A small image classifier, trained from scratch: depths [4, 7, 7].
Rows from block 9 of a small image classifier, named by matrix and row number. Each number is 500 + 25 x the weight over its row's rms, rounded and kept within 0 to 999. All counts start at 0. Numbers have three digits each.
Before each channel's rows are labels from the 100 images, of 14848, where the channel reaches its highest value: "top examples" is what is common among them. Only what is clearly more common there than usual is listed. The data: views of escape-time and Newton fractals.
# conv: 3x3 conv (model.blocks.9.conv.weight, 128x128x3x3, each kernel summed), inputs 64-127

top examples: cool
conv.43:499506510526501500500500511505500496495510504501500489510502499501488499510489499502500504509500505500514499502500486513567500501501500498491498500496526499505494502499500498500491500505250499

top examples: Julia set; tricorn
conv.65:487498505495511499500670520493497507494479468518500480493522509499503474475504472503499501492501481494493515502501551495497520488501524501476490495546498500497495500512500483397498500487500506

top examples: quartic Julia set
conv.118:499500453504479519469504453561502430494504501481500507542486526498527492497550483511496506557501465504552505508506493498503515501505551499494499500474504463501498498518500511499493500500489500

top examples: pastel; Mandelbrot set
conv.58:498488514499504500509489498503497491503498506501500509485499497507492497502500474476499490504499507500504506497481507500499501501495514518487504496516498500492500511500500499493500500488501499

top examples: Julia set
conv.87:498473497510494499495559487503495550501516531522500500455501491505470493483488461473500466497509495499517457496449540502509486499489478499501539517467494485498499495507495487524527500461501509

top examples: Julia set
conv.79:409500505500499505501502367528503465505480484501500499464498478512497504533491500489493502533500493500508502496454520496501506491490503504498501504499501477500501499488500500508501500501491503

top examples: cubic Julia set; quartic Julia set
conv.77:493503432501502480587502489503496467506538525499500502521520498481493500494492501476489487468500501518497496529490489494499580501491492500498498505479500465499499500501500491500516500502496471

top examples: Mandelbrot set
conv.40:499501481500499500509492515496495497499510503490500499507500487494507486502511494469506502501500498500502443500500480485511501500501484495482496497509497500504498503500500503503500500538495502

top examples: Newton basins of three roots
conv.61:435545502501492493418501506493517478504493474535500504451502494506509483490496482514469491504436501528464465505486508498501507511566483498493456478520500501487499500526500584500519500517499497

top examples: Newton basins of three roots
conv.116:501500503501508497403502497518505487500495504499500506514442501469507490510479493499497495453500498500514489496519590491499492498500497500507482511502502498446515500498500513490511500492502518

top examples: Mandelbrot set
conv.17:540546544531516484484497475499503522514489500491500497498487477532500478510514491527495489477522505501479524477500434519498509510470501504530506511529498495454500500489500544525508500488504555

top examples: sine Julia set; exponential Julia set
conv.55:500501474502551500494490503504496440503474545496501509470494500515503511498493496468499515501499524500508498499524507494500502511466499500491482495491499466495501500460500484507620500485500441

top examples: cubic Julia set; Julia set
conv.33:494512559497498490476523497493498506501571518511500495499501502446505492498502393488503499476500524522496512515494490507500509489483510499496510496493502504496505500474500505382495500511490496

top examples: Newton basins of three roots; sine Julia set
conv.90:510491432504489492490509473480510452501508524501500500475520464441476495490501453492500503578500523500479551492445517493499490500619494504472501492494500496486500498502507496512512500497500499

top examples: vivid
conv.110:498505525480471494512505500500498506643511519499500389496497504501502497502502496415507502503500506500499504498464486505502504500484489497508508509509505500501524500499500509501503500517656513

top examples: Newton basins of three roots
conv.107:502518443507511502512497501481501492503498502499500500569488513503537472565459509511499486511500507503543509535493499503499479499482501500491502421470501491473499500519500500501499500480498496

top examples: Newton basins of five roots; pastel
conv.46:501482517514536561474473500496476443499439512521500505495488554494599511503509505460485503524500492485530490472484511501508487507454505509490427482467499500482499500493500500467501500592503516

top examples: Mandelbrot set; quartic Julia set
conv.44:477462486510521550456499484496501494500531497502500501500493484487498492524501480491569500500511483499497467474507452500501505498468516503524453487529498513458502500484500499510501500478500476

top examples: quartic Julia set
conv.3:499494495516486536508494495456504547499451497505500499511603509541425487494478505490490521498500502500501510519446485498505510502500500500499486472439499486520501502499500493490496500503504521

top examples: Newton basins of three roots; Mandelbrot set
conv.5:516502505501504499418487553481496418500502570501500501478508490554498454501496488493498520488499501500496488476508377500501440545500503500415474498502500500490500500539501503513503500445500501

top examples: Newton basins of three roots
conv.124:491506494525531504467502504492498508511463551498500502500492505433524492493496498487504538489497482501476502507535499520502481510589525501492501485452501500505502500560504500517488500482497504

top examples: Newton basins of three roots
conv.11:531504536501470497503509511492498512500508407499500503476500537399499506410504498484497489502500500504492503514497515506502512494482491501489506490497501501491508499510512500463499500501493503

top examples: Newton basins of five roots; vivid
conv.31:490522495501482505497471504493490498502435500498500513500485581528546500488500530495483505486496499500497535490536479527504478497459484500449443501471500500501499499488501567459499500491506501

top examples: cubic Julia set; Julia set
conv.91:493500502499491495498484472498501506501534467502500504478507491480481494683535512513500525519500494500463488498493511502499498494484486497498497572492500500496500500489500503514502500500502548

top examples: earthy
conv.99:496508496551499500497500504494500492535503504500500514498505495490500500507507498508500509499501498516498498495501499514497506501501493501499499500514392502511528499501500498524482500510500499

top examples: warm
conv.49:505513501466489492496487502510503491477480494497500494481500472524459496513491496355502511499501501491495499515513463579507493501494503523541497500498490499500496495501500499504498500481411487

top examples: Newton basins of five roots
conv.1:534500494499487498499489493504496462498484497569500496495532498471493469523493478487479503491498501500481624501499518499493505500572511491510496514502499500487500500495500512507498500496500502

top examples: tricorn
conv.25:499485508500482499495499497498519500501473322498500502500504491502477433499502507517499437505499500500503472520504526498501546499491463501496497505517500496500501499483500501515501500519499513

top examples: Newton basins of five roots
conv.18:483496462502511492496496497510504494496494466494500510494500487492473520539490504459496536522500502501505432506506504514497521477511501507471479502498495496526500500488500503504523500509499494

top examples: Mandelbrot set
conv.39:511494582525500492444481487448501486512440522493500512485532472498491501485520478484501475489507499503495460447516522504523519522476500515497508489466497500505501500555500499500479500495500548

top examples: grey; pastel
conv.88:504502508538500500505500501500500500497501498503499494500500501499501500494499500495500499502500500500499501505496498499512500499501502500499502498499321500501475491501500500501508500502515501

top examples: pastel
conv.86:496507530566500505498497504497500499464499503501500494506499503504500498498496481495500504497500504498493505500499480492544483503497499494502505497502455504500515504508500501497499500487491499

top examples: Julia set
conv.85:501501486506511498510512498487517428505498509498500497517494477481514492488499513518500477528500492496498502479477507495501488506505525503492488498518499476474502500498500504527497500443499496

top examples: dark
conv.35:501501503519500501499501505502500487498501501501500494497500501502503499492497501524500499505500499500501500500499501493527496503499501497500494500496514498500539500514500500497499500500230497

top examples: cubic Julia set
conv.47:499505524516500510487509492491496479504482497500500502511483484457527511498414478525500481486500493504494497539507492524507523491488500495500490486511496497502495500487501495401466500488498496

top examples: Julia set
conv.93:500500499527500555525508535541500508530510442502500496550492515466446489502491472468492521593500466500537432463489510506500555500564488501500462425455500503504500500500500500508509500491499480

top examples: quartic Julia set
conv.117:504520494506501494486439498492501565487442538504500498496474516473488496501500476511464524497500498495597516508509474498507506497597583498565516494499494500500507499562500510466504500493493500

top examples: warm
conv.15:500509500505499499501500499501502505304499502499500312510482493498499500498496497492501502497500502501502502500503502535519505499495506499506501500503498501498465521502500500499499500499492501

top examples: burning ship; Newton basins of three roots
conv.115:487484507503532500499501463495501475491523415512500493451488483494506492421511488508496489505482502502406500497506522503501517500540498514508509525500501493513499502500524513512498500490502459

top examples: warm; cool
conv.54:499501499499498500501500501499500501426501503500500237501494500497502500501503497507500500500500500500503498498497509526522501499500498501501509501502508501501448515505500500503504500502493500

top examples: dark
conv.112:500498488523501500506500497500494497511503502498500488499501500498501498500499500508500499496499500500501477494516500309500497500504499500500500501498496499497620389501500502496501500497473500

top examples: Newton basins of five roots; Newton basins of three roots
conv.6:488503486509521498605521488501499468496500534504500504494529498506482497509512498506500497505500505499501508547468502502501448519511494499500492502495497513541499500463500500520659500488501513

top examples: quartic Julia set
conv.22:501511502512545510554492498524491436493517459506500491475477489491490482473467491515481506507503493502592500473506488484503528487494480465477510604485514473463503500511500500488523500491500522

top examples: Mandelbrot set; Julia set
conv.60:521494503504483495474493489508500503506467487500500515559543537493502499499519488511499450520503516500510517466459495512500481501494499511474523518496497582512503500493500500519493500501503521

top examples: Newton basins of three roots
conv.52:523510483504497483559511501486500481500492483497500506512498506496526442474504494501523498492484491512593503503483603501499502491480511500515493479479509494492497500497500506493507500508500498

top examples: vivid
conv.125:499504500500501501498498503500500500523496496501500552495493500498500503501498504504502502503500508500508498496500500479500498500500505495500500500491542500499504500502500496500500500500499501

top examples: vivid; pastel
conv.30:500532508495500500499505502501499502490502500492500495486501502500508506502503508515500498497500499499517503504518501621500501502498506495499505502509505498495500526500500500495518500512700500

top examples: sine Julia set; Newton basins of three roots
conv.70:498483450501489504519495484486501498498474547492500511584510558538500509540518500491502493495500499501464500506519484503500502494481439502515501490526497497493500500518500505450499500594497501

top examples: Mandelbrot set
conv.64:582493495504497512501479505518481447502515487500500493486499459502494497523494476517509518500498496500504531492578499501499499484500499497475487485506500532466501500477500496531511500411501487

top examples: quartic Julia set
conv.67:493500514496503499488500486495501482500493524508500504506498501607507499495520519355501494469510500525498539512488499496487481500477500510498493501461504519487500500517498491485550500497496499

top examples: quartic Julia set
conv.114:524502483498475499500483494499569518499492510497500501490503494525494505435499502523498476478506518500462530526539481508499503490494487499561547498493500500498499502499500494493507500541503502

top examples: Newton basins of three roots
conv.100:492497454497501500467481501451483369509475483511500505426499502469508500451507471493496505510466501502486491505501529502499497504503483502500466496493501445490499499507523492563588500493502492

top examples: pastel; Newton basins of three roots
conv.72:495501477500482502478463480494509495498458487506500500501514509513499495524496519502494520497500497501495542540499494509500499495480477502449487500527500504493501501492500489503495500517500505

top examples: Newton basins of three roots
conv.8:515506512503497505503487523496535447492533443506500499500509455523460502484504484502495500494499533506472487571466487509500457500476533502507425495490504512498500500491497516501498500564499499

top examples: sine Julia set; quartic Julia set
conv.73:522496396499481492502474510471486514504550504499500499495500527503510473533493487500479497462448475500510507506520625497498513497506509496541481501480500500496500501503500549455499500526500500

top examples: burning ship
conv.42:524503473494483510495505463534478497508442456523500504485572490509466542457492550501498500539485514501484470495514513492499501488509501493475523502482501500483497500469500506494492500504504504

top examples: cubic Julia set; quartic Julia set
conv.75:504489473506473524513499490495502501514480501499500506485541499491492509527388500482499505534500515522501501475498497496505614497547505503498506487479500450533503500500502501511480500505500494

top examples: earthy
conv.21:501495507529501500505497501491500497508506499500500504497500498499505501502501505483501498499499498500498500500503500411504504500500500503499496500497502503504507373499500496505500500495463501

top examples: cubic Julia set
conv.81:501500485503506490422497493522500480505498559500500496548527488503509506499476500505499499497500495499500496501577500495500493501520517500499497500497505506495503500500500500501502501500497500

top examples: Mandelbrot set
conv.106:506497430494500499514499496525500497502549496543500506524489499493496534552488496501500496492500473500560499488501499500501482500496570500501498507405501500500504499506500497509500500498500500

top examples: cubic Julia set; Newton basins of five roots
conv.16:431523502517475496491513472483486510501466427497500502550501499508500495503609514520496505512487484500499449507482522481500441500487529490469503507459496516547502496454500547509502500502499500

top examples: Newton basins of five roots
conv.104:496518494506498494490499489429500480500461515499500513544521483497500491492521490513499499503501508501477525498508498497503448511491497500480500522412498503490500500501500501495501500501499511

top examples: cubic Julia set; Newton basins of three roots
conv.45:490498507505489501475500499513475459507573466500500506430485520460491498495501456489502462503497500500518471478490471505505469498495521497480475501506497499491501498507500456499489500473499475

top examples: cubic Julia set
conv.32:490516488527501517489497444476489459503487503500500501437498498498491495505521489500501490518496486498480489512437491504508536480504482504490496481516498494497501500483500500484531500501500504

top examples: vivid
conv.69:495498508508513500495473480487513457488503494498500446469497502499505515500515489535502493478501501498506500516524456653502501499501502501498478501557488503505498537503501502507512500497632502

top examples: Mandelbrot set
conv.83:502497489510502487486497497494500495499482481503500518479520520498449499506537477490499535501506499500495503475496514504497490497501507506499502485520504587499497502440500500493514500533501431

top examples: burning ship
conv.92:499506494503443505501479463504501469501471485499500502477514463598502492488493500503469528539500500500490497498454462501501506493496477499502475507373501500542500500498500500501500500497499502

top examples: Newton basins of three roots
conv.89:524556504504496497453476508508503450505545511502500513404495508494507501495527456507499474478488528516494475500569501502500543511506493508497471501489502527483501500481507483506468500477497474

top examples: Newton basins of three roots
conv.56:499504426501463539518508471546510537505522499490500492476498491496506482487501618512504454535497503500507514572528437484501498446494523501451485497468502500506500500500500484500485500497499527

top examples: Newton basins of three roots
conv.23:535480462497454500449500515498517505501422576496500501501512485494477493505488494486466508478489471500484521491486509496500499492518501494510509506477492500482500500515500480460496500500498519

top examples: quartic Julia set; cubic Julia set
conv.66:474493525497497501484511504488501492501507504503500503519499523498426485514497416512503488504500618499526514466498508504505492500496473501457550491493500493465498503497500500500499500482502501

top examples: Julia set; cubic Julia set
conv.108:482509500507506500497474493473498491501489503528500500479478503496491501582499509516503437480501464499485489497502446519500503495483447498534494503547499495487498503478500488528499500509499500

top examples: exponential Julia set; Julia set
conv.120:484504446515500497489505507507500397503487515561500503482501500497493478486476477501493481475498487500474493515452506503500470508533469498523491504429516496495500500500503499557619500492501515

top examples: Newton basins of five roots; palette: pastel
conv.4:507471511492504516495519495498491494503498502498500503497477515442512490445493522524506544407530494483486501477484539506504476472489518506523492516497501497465505500518500505495500500499500513

top examples: Julia set
conv.94:506501497500499506485505486510500421503484500523500501510504489503521507361480528506500503495500500500481510461514508491501503498490508501501501500504501495496504500500500503504500500531502508

top examples: Newton basins of three roots
conv.19:489497492494495487514505475508502470501490505499500497523495450501541503557546502442500506477500501500500408510510499489502501493505405502501500502515492485492488496504500500502505500491501500

top examples: vivid
conv.7:489530501519482505505500497496488509519505493502500436481493505486501502491501490477500499494503498503502482450509484465500509516488505509503548502489499509493505501519502497508489500500663486

top examples: warm; earthy
conv.50:501503501500498500507501503502500494485501502500500391505501501500506498497502498489500502506500501504499499501492498513502500500501505497498500500501490500500486508501500500491499500502498500

top examples: burning ship
conv.20:500517463500471496510537503495510538501468510494500501489523457533500507486500476493483453500505491531492425435492499493499501499533495511503523496457501501499497500506500487490498500471502507